From a checkpoint of a small image captioner: decoder layers 10, decoder activation swiglu.
Rows from block 5 of the image encoder of a small image captioner, named by matrix and row number. Rows with one number belong to one neuron. Each number is 128 + 32 x the weight over its row's rms, rounded and kept within 0 to 255. All counts start at 0.
After each neuron's rows are labels from the 100 images, of 14976, where the neuron reaches its highest value: "peak on" is the class under the peak. Only what is clearly more common there than usual is listed. The data: drawings of small networks of dots and links.
# fc1: MLP up (encoder.blocks.5.mlp.fc1.weight, 768x256), inputs 0-255
# fc2: MLP down (encoder.blocks.5.mlp.fc2.weight, 256x768, transposed), outputs 0-255

fc1.174 [158 130 153 132 169 139  86 130 155  68 114 218 181  90 125  94 158 198 110 141 156 175 175  86  37 140 149 162 111 111 132  95 169 112 120 134  98 132 127 154 120  72 206 150 136 146 115 116 106 133 121 122 164 128 196 141 114 130 114 157 146 138 139 152 166 168  95 151 153 146 116 146 105 138 183 128 169 159 139 104 139 113 108 146 127 116 157 117 158 149 184  82 127 165  63 173 169 141 155 144  80  89 120 148  50 160 142 111 115 113 116 163 132 107 215 112 115 116 126 102 133 123 158 105 132 216 111 128  55 141 117 125 109 134 133 144  98 123  93 109 175 115 117 154 180 190 112  62 168  98 135 102 154 148  82 158 108 147  26 102 113 166 122  85 115  99 190  93  85 131 118 151 143 148 113 123 121 148 127 140 165 121 178 171 116 191 127 125 157 188 118 128  84  96 196 168 134  99 128 129  72  95 124 105 141 144  71  52  79 117 143 117 120  94 156 163 135 110 114 140  97 114 131 167 147  97  96 187 107  97 175  94 122  75 101 137 123 147 150 123 160 133 120  93 127 135 105 127 161 131 164 131 158 122 144 114]
fc2.174 [188  74 139 151 140  91 141 126 130  85 133 174 144  86 147 170  90 136 105  96 167 111 101 108  97 133 119 159 132 110 110 130 130 157 179 108 170  81  89 138 176 139 137 161  96 168 137 143 108 145 147 138 115 120 164 112 154 147 111 132 116 119  91 110 113 159 124 161 147 146 109 107 138 113 167  95 133 104 155 151 123 140 108 156 136 127 109  99  81 185 115 122 140 123 141 168 113 136 219 122  76 101  97  84 135  95 142 176 101 149 189 118 113 160 113  78 113 126 128 101 101 142 142 160  96  96  93 120 144 118  89 129 105 122 121 134 162 155  85 147  66 124 112 194  76  90 175 147 128 117 140 159 103 114 130  64 150 114  90 166 143  98 138 216 119 162 148 128 144 144 154  96 126 218 141 118 130  87 117  97  85  71 118  92 117 126 119 150 119 164 114 141  75 131 161 122  69  86  93 149 139 134 145 241 109 160  83  86 127  99 126 160  97 177 107 127 186 155 123 183 155 178 103 160 135 136 167 138 124 117 192  94  68 156 103 157 201  86 150 151 126 136 190 111  62 101 217 139  69  99 174  60 151 133 131 138]
peak on: link

fc1.222 [156 139 148  95 121  91 107 139 198  73 122 119 175 118 156 158 121 178 139 194  85 173 136 158  63 176 168 111  95 124 151 102 135 152  90 110 129  73 132 138 183 185 159  68 132 171 156 122 164 151  82 105 190 170 180 140 113 202 128  70 120 176 109 156  93 153 137 125 172 151 127 155 149 158 164 143 125 181 113 112 149 105  79 170 160 109 123 104 177 106 135  87 153 166 133 145 188 161 166 145 105  95  52 138  94 167 144  93 137  73 137 124 135  64 187 103 122 115 107 100 115 118 161 152 143  63 116 143  64 171 172 110 133 181 146 154 138 116  91 128 171 101 121 133 109  90  90 115 148 168  94 123 153 144 108 166 134 145  69 154 147 179 127 129  96 151 171  89 127 130 167 146 152 157 139 127 122  92 106  82 140 119 179 121  97 156 151 144 127 167 155 101  86 170 122 125 144  95 107 107 101 105 141  92 120 144  66  69 115  79 145 115 129 178 129 158 139 137 132  86  86  98 112 174 200 116 122 168 121 121 197 137  90 171 106 129 170  81 162 168 143  84 119 111 128  97 116 144 163  96  95 146 162 107 145 104]
fc2.222 [137  78 110 132 106 144 111 154 108 122 105 160 119  91 136  90 174 159 142 123 161 124 151 114 110  87 112 118 119  65 165 146 164 151 124 158 142 151 126 171 153 104 120 147  95 144 151 115  72 115 196 188  57  79 123 147 175  80 147 114 159 151 160 105 119 142 128 135 120 113 150  93 142 132 113 102 168 100  99 165  85 150 124 117  77 151  92 124  78 161 113 154  84 169 166  98  69  90 122 133  99 161 113 116 150 102 119 119  88 177 164  94  70 135 112 131 153 114 145 110 173 162 103  86  88 167 170 133 189  52  69 163 151  74 104 100 142 147 120 106  89 146 109 192  75 156 167 153 159  80 181 128 103 103 128  33 165 174 149 153 162  57 159 143  90  89 127 153 150 175 128 141 130 104 132 104 153 135 149 123 117 125 108  83 175 169 124 164 135 108  74 143 154  63 141 117  95 158 131 123 170 157  79 139 139 136 162 137 144 132 126 135  89 141 133  74 138 101 143 179 116 130 121 109  84 148 196 139 155  80 190  96 127 179 152 140 146 147 120  79 100 165 115 112  44 159 133 152 108  86 199  84 154 118 117 149]
peak on: link

fc1.465 [128  71 166 125 138  95  84 131 120  86  91 194 190 118 165 127 109 189 156 153 136 155 155 105  40 165 163 183 108 141 114 141 126 137 117 100 112 121 115 116 120 130 187 146 138 152 115  84 101 147  98 154 121 154 157  54 147 130 106 104 152 132 108 162 133 198  75 122 185 187 134 156 118  97 188 157 126 151 142 149 122 139 163 159  95 106 121  74 166 145 138 114 165 130 106 143 129 144 212 149  91  94  81 130  84 152 162 103  83 113 154 147  60  94 149 121  96 170 140  93 158 133 177 156 126 153  81  74 102 147 118 109  73 146 125 126 105 122 108 126 147 143  74  71 155 109 105 119 150  90  56 128 149 166 109 172 137 135  77 134 137 188 152 183 134 139 144 125 119  98 142 151 124 163 132 153 128  66 104 116 128 112 187 160 113 165 136 132 152 197 150  96 103  90 116 111 117  68  83 141 104 132 110 117 133 102  45  73 108 136 171 156 105  94 108 158 150 168 152 142  95 108 127 189 162 119 136 137  86 158 147 105 153 182 127 128 131  55 145 177 117  65 100 108 187  92 153 113 152  96 103 161 164 153 119 143]
fc2.465 [153 139 169 119  73 110 155 103 164 118 135 132 141  95 156 152 134 155 154 112 169 106 103  94 154  87 174 117 108 113 135 134 143 197 157 211 126 124  74 149 169 157 110  77 127 149 183 151  71 105 175 106 108 135 137 148 141 162 160 133 137 140 123 102 107  47 145 148 171  76 126 178 142 168 129 100 112 124  46 186 185 142  86 163 139 130 152 133 116 134 132 124 106 148 110 117 119 135 141  99 109 149 108 126 130 112 132 158 164 142 110 114 124 131 121 143 117  84 113 100  58 161 128 124 121  93 109 116 130 137  86 164 142  65  76 101 107 172 104 186 108 115 133 185  33 148 163 137 125 185 119 131 141 106 160  79 118 119 132  58 113 115 107 140 139  36 118 146 128 177 134 105 129 126 157 100 109 130 153  70 146 138  83  61  99 107 114 175  83  88 122 136 151 144  83 129 113 125 149 116 110 132 123 149 144 198 161 100 119 137  95  95 135 193 162 127 123 147 122 173 156 171 156 127 134 179  78  99 164 100 154 146  79 191 105 128 168 128 133 101 131 115 125 173  83 121 171 172  70 152 216  62  94 171 169  94]
peak on: link

fc1.428 [138 156 138 109 133 155  99 145 161  87 109 157 175  98 162 172 181 182 149 110 162 139 134 125 120 169 141 122  94 119 141 149 115 117 103 185  99 103  77 115 166 161 136 164 142 151 187 166  61 149  84 167 173 114 132 116 174 214 111 139 111 194 137 122  78 123 166 188 157 144 183 140 107  89 134 124 149 215  70 104 120  81  77 168  36 108 137 109 149  96 104 113 108 161 129 152 171 120 133 143 114 124 106 151 128 151 139 144 138 114  76 131  95 117 178  93 173 170 136  91 119 155 160  93 122 162 168 120  64 145 162 127 126 114  59 130 134 158  86  81 150 105 115 125 138 130  97 126 152 147 151 141 120 151 132 143  90 149  72 109 113 136  57 101  66 116 139  96 129 132 139 215  98 131 158  75 161 131  75 106 146 171 164 174 145 165 128 144 108 148 128 133  95 129 180  95 133 101 134 151  89 112 127 104 150 159 111 111 144  79  95 114 166 116  77 162 114 110 170 178 114  81 143 162 109 132 122 134 129 147  73 183 139 111  89 122 120 123 194  75 158 153  69  96 101 154 127 115 165 124 155  95  91 168 158 186]
fc2.428 [116  48 154 172 193 150 129 136 115 148 137 145  78 122 151 124 105 146 138 166 179 124 138 127  79 124 107 117 104 165 118 134 154 151 138 109 173 140 161 100 126 129 109 166 164 149 145 113 113 105 190 124 121 120 128 153 162  56 152 106  97 111  91 123 138 109  93  91  90 113  34  45 144 157  96 130 174 112 220 131  90 171 144 159 172 127  96  95 139 124 112 129 176 107 188 125 114  88  93 118 103 149 126  67 135 127 136 132 131 149 156 137 108 107 119 115 129 104 139 144 109  76  89 137 100  75 129 155 185 108  62 152 159  57 172 110 157 171 139 156 163 108 109 204 153 142 146 122 178 133 151 103  96 121 122  78 167 115 149 137 202  90 143 116 155 119 131 163  95 116  97 130 196 142 129 144 126  80 120 118  69 111 137  90 139 118 122 126 161 109 109 111 139 142 136 192  85 106 105 139 190 176 106  51 126  80 141 135 189 102 103 184 101 148 143 133 141 146 148 168 145 162 124  47 113 112 145 134 131 125 189 115  79 134 134 135 225 176 138  97  80 107 130  84 125 102 117 160  88 126 114 130 141  77 116 119]
peak on: link

fc1.297 [ 96 124  72 183 167 160 136 135 124 206 100 177 110 137 123  93 146 114  91 129  88 140 154 156 102 105 152 131 116 129 147  32 141 116 127 189 150 125 103 126 136  78  74  94  76 147 138 149 122 128 174 118 127  54 122 115 139 140  83 179 128 105 123 106 102 181 108 153 125 181 146 119 119 126 106 101 191  90 139 122 136 156 105 121 111 126 126 149 119  85  67 154 157 138 112 106 170 152 128  92 133 113 152 106 115 121  41 137 116 105 122 100 179 116 168 174  88 151 113 109  65  55 188 119 127  77 143 152 143 111 122 138 144 132 134 111 140 133 139 163 153  88 199  70  98  66 165 117 103 120 140 130  71 100 148 140 137 153 161 135 110 193 101 165 126 114  85 129 115 150  94 153 143 173  57 123 153 181 109 129 137 125 178 164 120 171 131  81  93 166 152 115 159 165  65 117 141 106 110 130 186 156 146 125 125 143  22 116 128 142  90  67  99 113 160 169 139  99 133 176 124 140 137 142 185 152 116  99  67 120 140  92 109  86 136 148 123 138  85 104 122 156  74  88 168 146  48 114 174 112 116 140  86 125 113 134]
fc2.297 [107 104 155 139 120  89 146 104  91  90 104 128 199 137 145 154  94 138  83 150 123 107 130 130 152 168 110 221 180 111  88 136  92 108 120 152 136 160  69 102 153 210 138 155  70 164 102 154 147 118 151  95  72 124 140 129 102 137 135 144 120  97  91 207  80  64 119  88 119  85  91 190 115 112 116 161 128  93 136  73  93 108 181 116 170 116 104 122  98 124 110 157 104 127  96  93 118 170 116 123 178  86 100 170 122 118 107 133  99  94 146  97 116 180 178 163 132 120 168 109 104 181 136 174 164 105 182 100 182  98 139 204 132  87 153 140 143 175 151 162 138 157 108 139  50 159 144 155 103 154 135 145 117 108 164 146 140 151 131 155 135  92 137 104 120  90 165 156 130 139 124  97 123 145 152 149 149 210 159 103  96 139  56 171 125 150 171 111 152 135 104  87  80  88 140 126 141 117 144 154 166  62 127  71 113 118 161 126 121 166 130  89 146 143 139 125 116 110 111  68 136 149 220 117 181  90  74 111 124 156 102 138 113 152 105 136 119 101 124 131 165  58 140 138 124  94  65 158 103  99 177 108 115 136 151 174]
peak on: dot

fc1.513 [145  84 172 135 140 107 113 141  81 115 102 181 211 112 179 147 103 183 211 159 165 181 166  96  77 166 108 155  83 191 104 107 153 136  79  86 143 127 134 114 110 154 149 119 158 190 112 112  69 141  98 161 166 179 125  70 140 171 158  59 143 128 116 155 141 150 117 102 182 153 127 167 139 127 155 136 145 149 118 178 130 130 106 188  79  98 131  90 183 140 174 100 119 168 132 139 138 184 153 153 114 140  61 125  93 128 170 118  75  90 113 102  66  50 159 123 125 105  99  78 155 129 143 128 117 117  92 108  99 177  88 114  97 135  68 110 145 140 132 141 189 111  90 122 152  89  78 130 120 110  37 139 118 139 144 107 128 145 121 105 147 141 122 157 159  99 121 153 134 127 157 147 119 119 167 138 107  48 133 114 125 131 160 136 112 160 119 150 173 156 170 136  93 126 103 100 139  98 105 146 100 128 117  79 132 148  75 118  97 140 152 129 120 111 166 173 138 119 149 156  80  96 108 161 170 153 114  80 112 174 161 110 121 198 136 162 151  87 136 174 119  77  98 117 188  90 149 145 194 106 101 142 159 180 136 126]
fc2.513 [104 142 182  93  76 125 174 160 126 112 128 126 139 112 226 150 163 128 175 133 180  66  89  82  93 111 176 148  72 142 145 170  53 143 169 199 158 114  98 117 119 176 112 103 191 145 123 113 101 109 142 117 140 154 158 119 141 157 157 113 134 132  87 111  86  57 126 107 156 120 109 153 128 143 110 122 118 154  78 153 173 143 111 126 121 107 132 150 102 147 102 122 117 191 117  93 125 117 118  77 153 170 119 104 112 123 152 150 176 151  83 162  90 127 122 163 121  90 144 105 107 139 162 101 167 123 166  86 143 129  73 167 114  60  89 107 137 144 128 138 131 128 109 193  76 147 166 116 156 170  62 151 151 159 123 102 139 140 148  42 156 109 106 129 168  27 140 138 140 129 106 166 100 119 133 118 117  82 159  96 114 135  86 101  97  82 109 208 131  85 126 123 203 122 106 147 139 145 102 107 124 123 137 103 184 153 162 102 117 163 112 109 115 137 187 161 130 144 160 191 143 165 152 134 127 159  68  70 139 116  96 124 140 185 105 128 132 154  95 104 113 134  49 161 120 172 109 177  92 123 165  89  95 168 133 122]
peak on: link

fc1.247 [129 130 121 134 145 136 144 119  67 102  73 198 127 154 134 164  94  71 117 175 194 115  68  86  67 169 105 146 130 164  88 112 123  50 118 104 145  95 145 119  90 137 146 176 109 147  76 179 147 182  68 132 167 150 161 124 169 137 113 141 126 107  59 129 113 173 124 116 162 184 120 140  86 163 166 131  67 162 191 128 143 131 146 135 118 144 123 140 161 178 115  94 147 142  97 100 177 140 159  80 127 142 138  92 101 140 128 141  82 139 131 127 106 100 155 136 141 166 139  94 125  78 141 148 130 113 143  73  60 180 164 130 120 177 124 213 187  85 132  99 148 169 121 139 150 109 119 110 126  92  67 151 145 138  89 154 129 128  99 167 138 146  72 180 163 182 174  85 158  56 154 155 128 135 181 118 134 102 177 127  89 129 118 147 139 133 127 134 152 178 145 141 139 121 126 146 176 101  87  93 115  78  63 119 132  93  79  92  86 114 149 121 169 118 153 148 120 142 139 150 110 123  60 165 158 101 130 119 150 125  83  88 116 111 100  62 139  85  96 148  97 136 128 162 197 190 161 124 149  74 117 130 106 131 110 149]
fc2.247 [125 119 160 180 144 153  97 107 206 122 114 126 152 147 100  44 147 167 142 136 131 180 118 186 165 117 140 140 153 155 100 127 201  96 179 109 165 115 106  83 136  92  95 177 126 119 108 143 122  95 158  61 145 116  90 127 130 129 133 120 124 117  98 126 181  53 118  89 135 121  99 123 140 109 111  78 132 103 160 113 135 105 169 154 119 130 184  83 104 126 178 128 186 134  85 140 137 117 104 137 118  87 111 134  84 158 150  83 159 135 112 121 187 172 118 155 110 118 151 124  40 146 100 138 166 187  83 116 128 144 114 177 145  98 154  68  92 139 112 206  78 106 145  79 109 178 136 167 117 142 109 115 169 137 124 170 114 101 114 112 122 165 169  68  80  98  99 155 119 113 199  90 214 129 180 179 127 106 158 135 168 129 118 158 130 127 126 115  89 142 145 103 136 165 121 143 117 109 165 121 110 124 158 152 105  90 147 123 154 114 100 165 142 163 120 132  29 160 111 141 188 157 172 142 126 153 100 179 106  90 105 153 124  84 106 114 111 134  96 135 118 128 191 125 117  51 149 127  62 138  89 157 101 187  86 137]
peak on: dot

fc1.71 [162 102 145 113 121 138 108 147 200  86 125 196 169 141 149 140 148 191 136 194 139 199 149 144  30 188 151 143  95 123 139 105 139 161 103 139  86 112 152 159 146 141 172  91 139 165 138 113 149 151 106 118 188 141 192 141 115 157 110 111 127 175  89 157  90 156 103 135 149 159 111 131 109 158 169 146 124 174 130 119 124 132  77 167 158 100 128 105 171 135 147 103 146 129  90 175 183 149 142 151  78 111  74 120  83 154 133 107 103  78 147 121  98 100 191  86 101 113 145  99 127 101 159 114 126 102 100 117  70 144 160  90 115 162 168 161  99 122  88 107 178  89 118 144  99 135 107  98 156 142  78 109 165 139 122 162 135 135  65 153 133 182 128 119 102 126 171  98 101 140 137 142 184 169 115 151 129 106 118 116 155 122 207 128 100 203 155 133 144 177 141  87  67 151 177 166 127 102  93 157  59  66 126 103 123 125  44  76  85  85 155 113  90 156 155 157 133 155 134  94  98 119 111 182 174 117 133 160 101 107 220 125 110 154 102 129 172 129 146 148 121  77 120  97 130 105 100 148 160 114 130 134 170  89 126 116]
fc2.71 [146  84 137 116 108 119 125 150 161 105 134 145 138  84 134 123 157 165 132 102 156 132 133 115 113  90 127 132 110  87 158 128 144 170 166 132 160 114 100 163 208 140 112 137 102 159 157 121 102 109 202 148  59  91 137 137 172 116 140 119 132 145 129 105 123 135 137 142 125 119 108 122 165 150 141 107 157  77 106 153 101 147 105 148 122 148  92 112  58 167 127 145 125 161 163 138  69 113 194 116  74 115  91 101 137 122 139 122 112 155 178  98 105 150  87 102 122 106 153 120 130 144 113 125 112 124 121 120 183  69  59 152 137  86 104 120 134 151  66 139  57 118 133 214  68 132 183 185 120 122 164 138 107 102 128  63 175 154 106 159 142  84 164 166  77 109 128 140 143 173 161  83 121 170 135 111 139 123 144 108 125  64 101  64 134 138 125 166  92 139  95 151 120 105 159 109  93 128 126 131 154 159 102 225 142 169 121 104 149 116 103 146 107 201 117  91 149 142 132 159 150 163 122 140 113 157 171 142 159  87 199 107 110 182 160 167 161 120 121 101 102 190 165 113  17 131 179 161  55  91 201  74 144 129 105 120]
peak on: link

fc1.195 [110 117 166  75 144 147 117 163 158 145 107 174 106 114 134 115 154 177 160 176 164  75 161 124  63 163 120 146  54 114 175 156 132 164 112  75 184 121 177  90 157 164 160 107 172 156  94 160 136  87  89 130 131  93 164 105 131 154 132 106  89 180  85 130 113 165  85  91 103 183  84  78 129 151 137 188 139 179 157 130  30 160 128 161 106 148  84  91 119 163 144  76 155 173 161 107 148 116 163 164 181  94  80  94 110 143  99 119  73  88 117 175  93  88  99 172 174 119 123  87 118 142 163  60 105 118 183 111 134 147 110 153 100 216  76 106 196 161 103 110 126 104 100 178 145 114 140 131 147  70 113 173 108 150 123 108  84 121 134  68 170 109 107 118  71 103 117 127 125  93 152 147 135 144 124 110 139 122 127  93 125 101 133 163  99 104 156 166 151 163 148 190 161  99 113 112 104 144 111  99 146 126 140 156 201 111  75 165 130 109  98 136 171 143 143 127 158 114 168 153 102 161 140 168 115 149  74 147 112 122 130 119 119 143 160 136 170  88  83 112 113 133 109 135 102 106  99 177 132 101 117 143  91 170 168 120]
fc2.195 [122 108 149 125 138 103  98  95 122 123  72 106 144 134 125  94  90 148  95  98 147 121  93 161  52 153 120 159 187 159 122  99 112 136 138 150 111 167  79  87 140 196 116 141 139 133 140 159 159 109 153 119  55 131 170 112 149 100 150 120 120 121 153 144 137 135 136  96  83 134 136 128  99 105 108 131 132 101 101  85 179 156 125 123 133 127 116 108 165  34 110 132 170  65 200 157 135 103 137 103  83 151 183 183 145 166 132  49 123 171 153  78 154 168 124  82 113 119 107 130 147 132  97 215 153 145 111 124 147 100 151 119 153  98 167 133 160 163 123 198 136  90 133 117  90 149  90 141 170 165  85 158 180 153 143 207 164  81 107 124 161 142 145 137 141  82 144 144 130 113  89 151 161 150 125 129 127 159 122 146  62  91 114 100 138 128 107 128 143  62  99  78 126 122 110 131 112 147 116 131 131 141 139  43 186 129 161  80  70 122 121 131 152 128  84  99 151 147 142 175 170 170 224 129 169  44  78  99 144 148 120 150 148 113 103 133 115 109 125  87 141 127 147 138 218 100  60  87 146 107 149 167 141 130 147 145]
peak on: dot

fc1.76 [141 131 114 130 143 145 152 144  53 107  82 179 148 139 140 158 108  60 118 181 189 106  76  71  71 157 107 154 122 161  78 113 133  47 113 103 129 103 145 119  70 138 151 146 118 149  68 167 127 159  86 138 157 171 148 108 150 126 122 113 131 116  75 114 108 164 136 119 157 177 108 169  87 181 162 140  80 169 169 178 162 132 141 118 126 120 123 157 163 182 120  97 138 133  82  93 182 157 146  94 160 141 139  88  90 136 141 151  87 133 133 130 106  86 167 151 144 175 129  96 143  93 157 135 134 118 140  85  58 181 170 145 136 171 102 210 182  73 137 112 146 165 114 125 148 114 115 103 146 102  65 154 139 144  94 168 129 128 103 145 144 143  75 177 165 162 178  87 171  46 152 164 117 120 163 137 134  93 185 132  84 141 117 118 129 143 138 148 162 154 170 150 151 104 101 149 176 121  91  88 119  72  59 111 143  95  92  94  88 147 169 124 164 127 174 155 129 131 131 124 103 115  83 182 157  92 125 120 135 120  77  88 123 107 112  76 123  93  96 164  93 134 126 168 194 187 145 123 147  81 105 127 118 125 108 142]
fc2.76 [112 118 161 173 146 139  90 110 220 123 112 130 155 143  96  36 137 167 144 140 104 195 115 213 158 143 137 135 155 134 108 120 202  93 178 100 170 118 100  88 140  95  88 179 125 123 106 143 130  96 153  72 151 117  98 124 120 138 132 125 134 122 116 138 168  62 118  93 143 116 114 113 133  99 115  98 133 112 153 105 137 103 165 157 134 130 171  83  84  96 167 131 176 130  88 147 146 119 109 134 104  87 120 145  98 148 142  81 145 125 121 121 196 166 105 147 107 117 153 117  36 148  97 142 168 178  95 126 127 143 135 166 151  96 157  74  88 144 111 193  55 103 148  78 102 172 161 163 127 144 116 118 163 134 131 158  95 100 111 102 120 173 167  64  81 111  92 161 113 118 207 105 219 134 177 178 129 111 139 126 161 117 125 157 134 134 133 106  89 145 146  95 121 192 131 123 120 106 168 127 111 129 162 174 104  88 139 117 160  98  98 149 145 181 111 129  39 147 115 131 176 155 162 143 131 160 104 178 118  89 111 145  98  93 107 114 124 131 113 129 135 121 193 129 101  53 152 120  52 136 101 156  92 168 108 137]
peak on: dot

fc1.10 [131 193 151 106 141 146 164 153 194  70 151 128 153 163 172 135 170 153 137 118 148 173 105 155 148 161 181  99  88 152  77 158 120 106 121  96  69  94 136 165 173 178 137 150 155 121  86 101 126 160 118  91 112 113 168  98 126 135 130 104 119 143 126 113 110 136 134 136 136 179 103 182 135  97 156  83 138 142  85 106 178  78 160  91 122  87 117 152 147 119 125  95 193 116 120 132 161 137 148 161 109  91  64  93 113 143 187 113 158 113 111 154  80 117 194 105  45 125 194 111 146 177 145 148 245 126 179 150  58 171 146 121  82 144 109  69 152 119 129  67 148 101 113 110 141 101 122 144 124 131 128  90 123 116 124 109 155 127 100 117 125  80 122  79 124 121 130 104 141 114 127 168 129 151 139 113 134 104 106 215 102 134 200 132 151 133 124 157 105 113 152 139  95  98 148 147 145 111  85 135 125  81  86 121 185 151  71  91 119 118 143 144 100 148 150 159 131 121 104 131 128 104 114 146 197  54 106 124 123  94  77 151 215 106 105 112  63 130 133 119  97 150  90 118 162 154  88 182 144 113  68 157 131 131  83 165]
fc2.10 [104  76  70 121 139 132 102  92 133 139 139 108 109 158 101 168 114 155 167 177 116 119 117 117  92 107  83 150 174 157 200  94 152 112 148 139 185 121 147 112 136 131 121 107  95 114 144 163 150 162 136 120 168 124 112 154 159 157 109 141  49 167  72 119 125 112 160  85  87 126 117  89 163 174  90 132 118 163 182 125  53 114  89 213 131 181 141  96 141  99 126  95  87  81 148 170 150 106 128 131 123 108  85 170 127 191  66 101 141 118 125 130 187 131 111 112 188  93  73 158 112 108 125 104  35  92 110 141  92 132 148 138 160 122 179 182 154 137 125 154 112  86 157 108 123 109 134 107 136 156 108 169 140 169 125 208  77 130  99 167 104 129 124 156  88 171 116  96 111 126 130  87 101 135 101 127  64 136 143  97 174  83 129 177 109 137  96 138 101 138 143 125 122 200 115 110 125 152 162 109 159 160  98  47 129 159 122 134 130 133 121  89 154 134 107 119 132 147 162  90 187 147 160 120  89 155 137 127 179 151 197 121  55 137 169 186 181 144 136 114 151 144 135  65 115  85 110 124 108 173 141 139 160  99 106  64]
peak on: link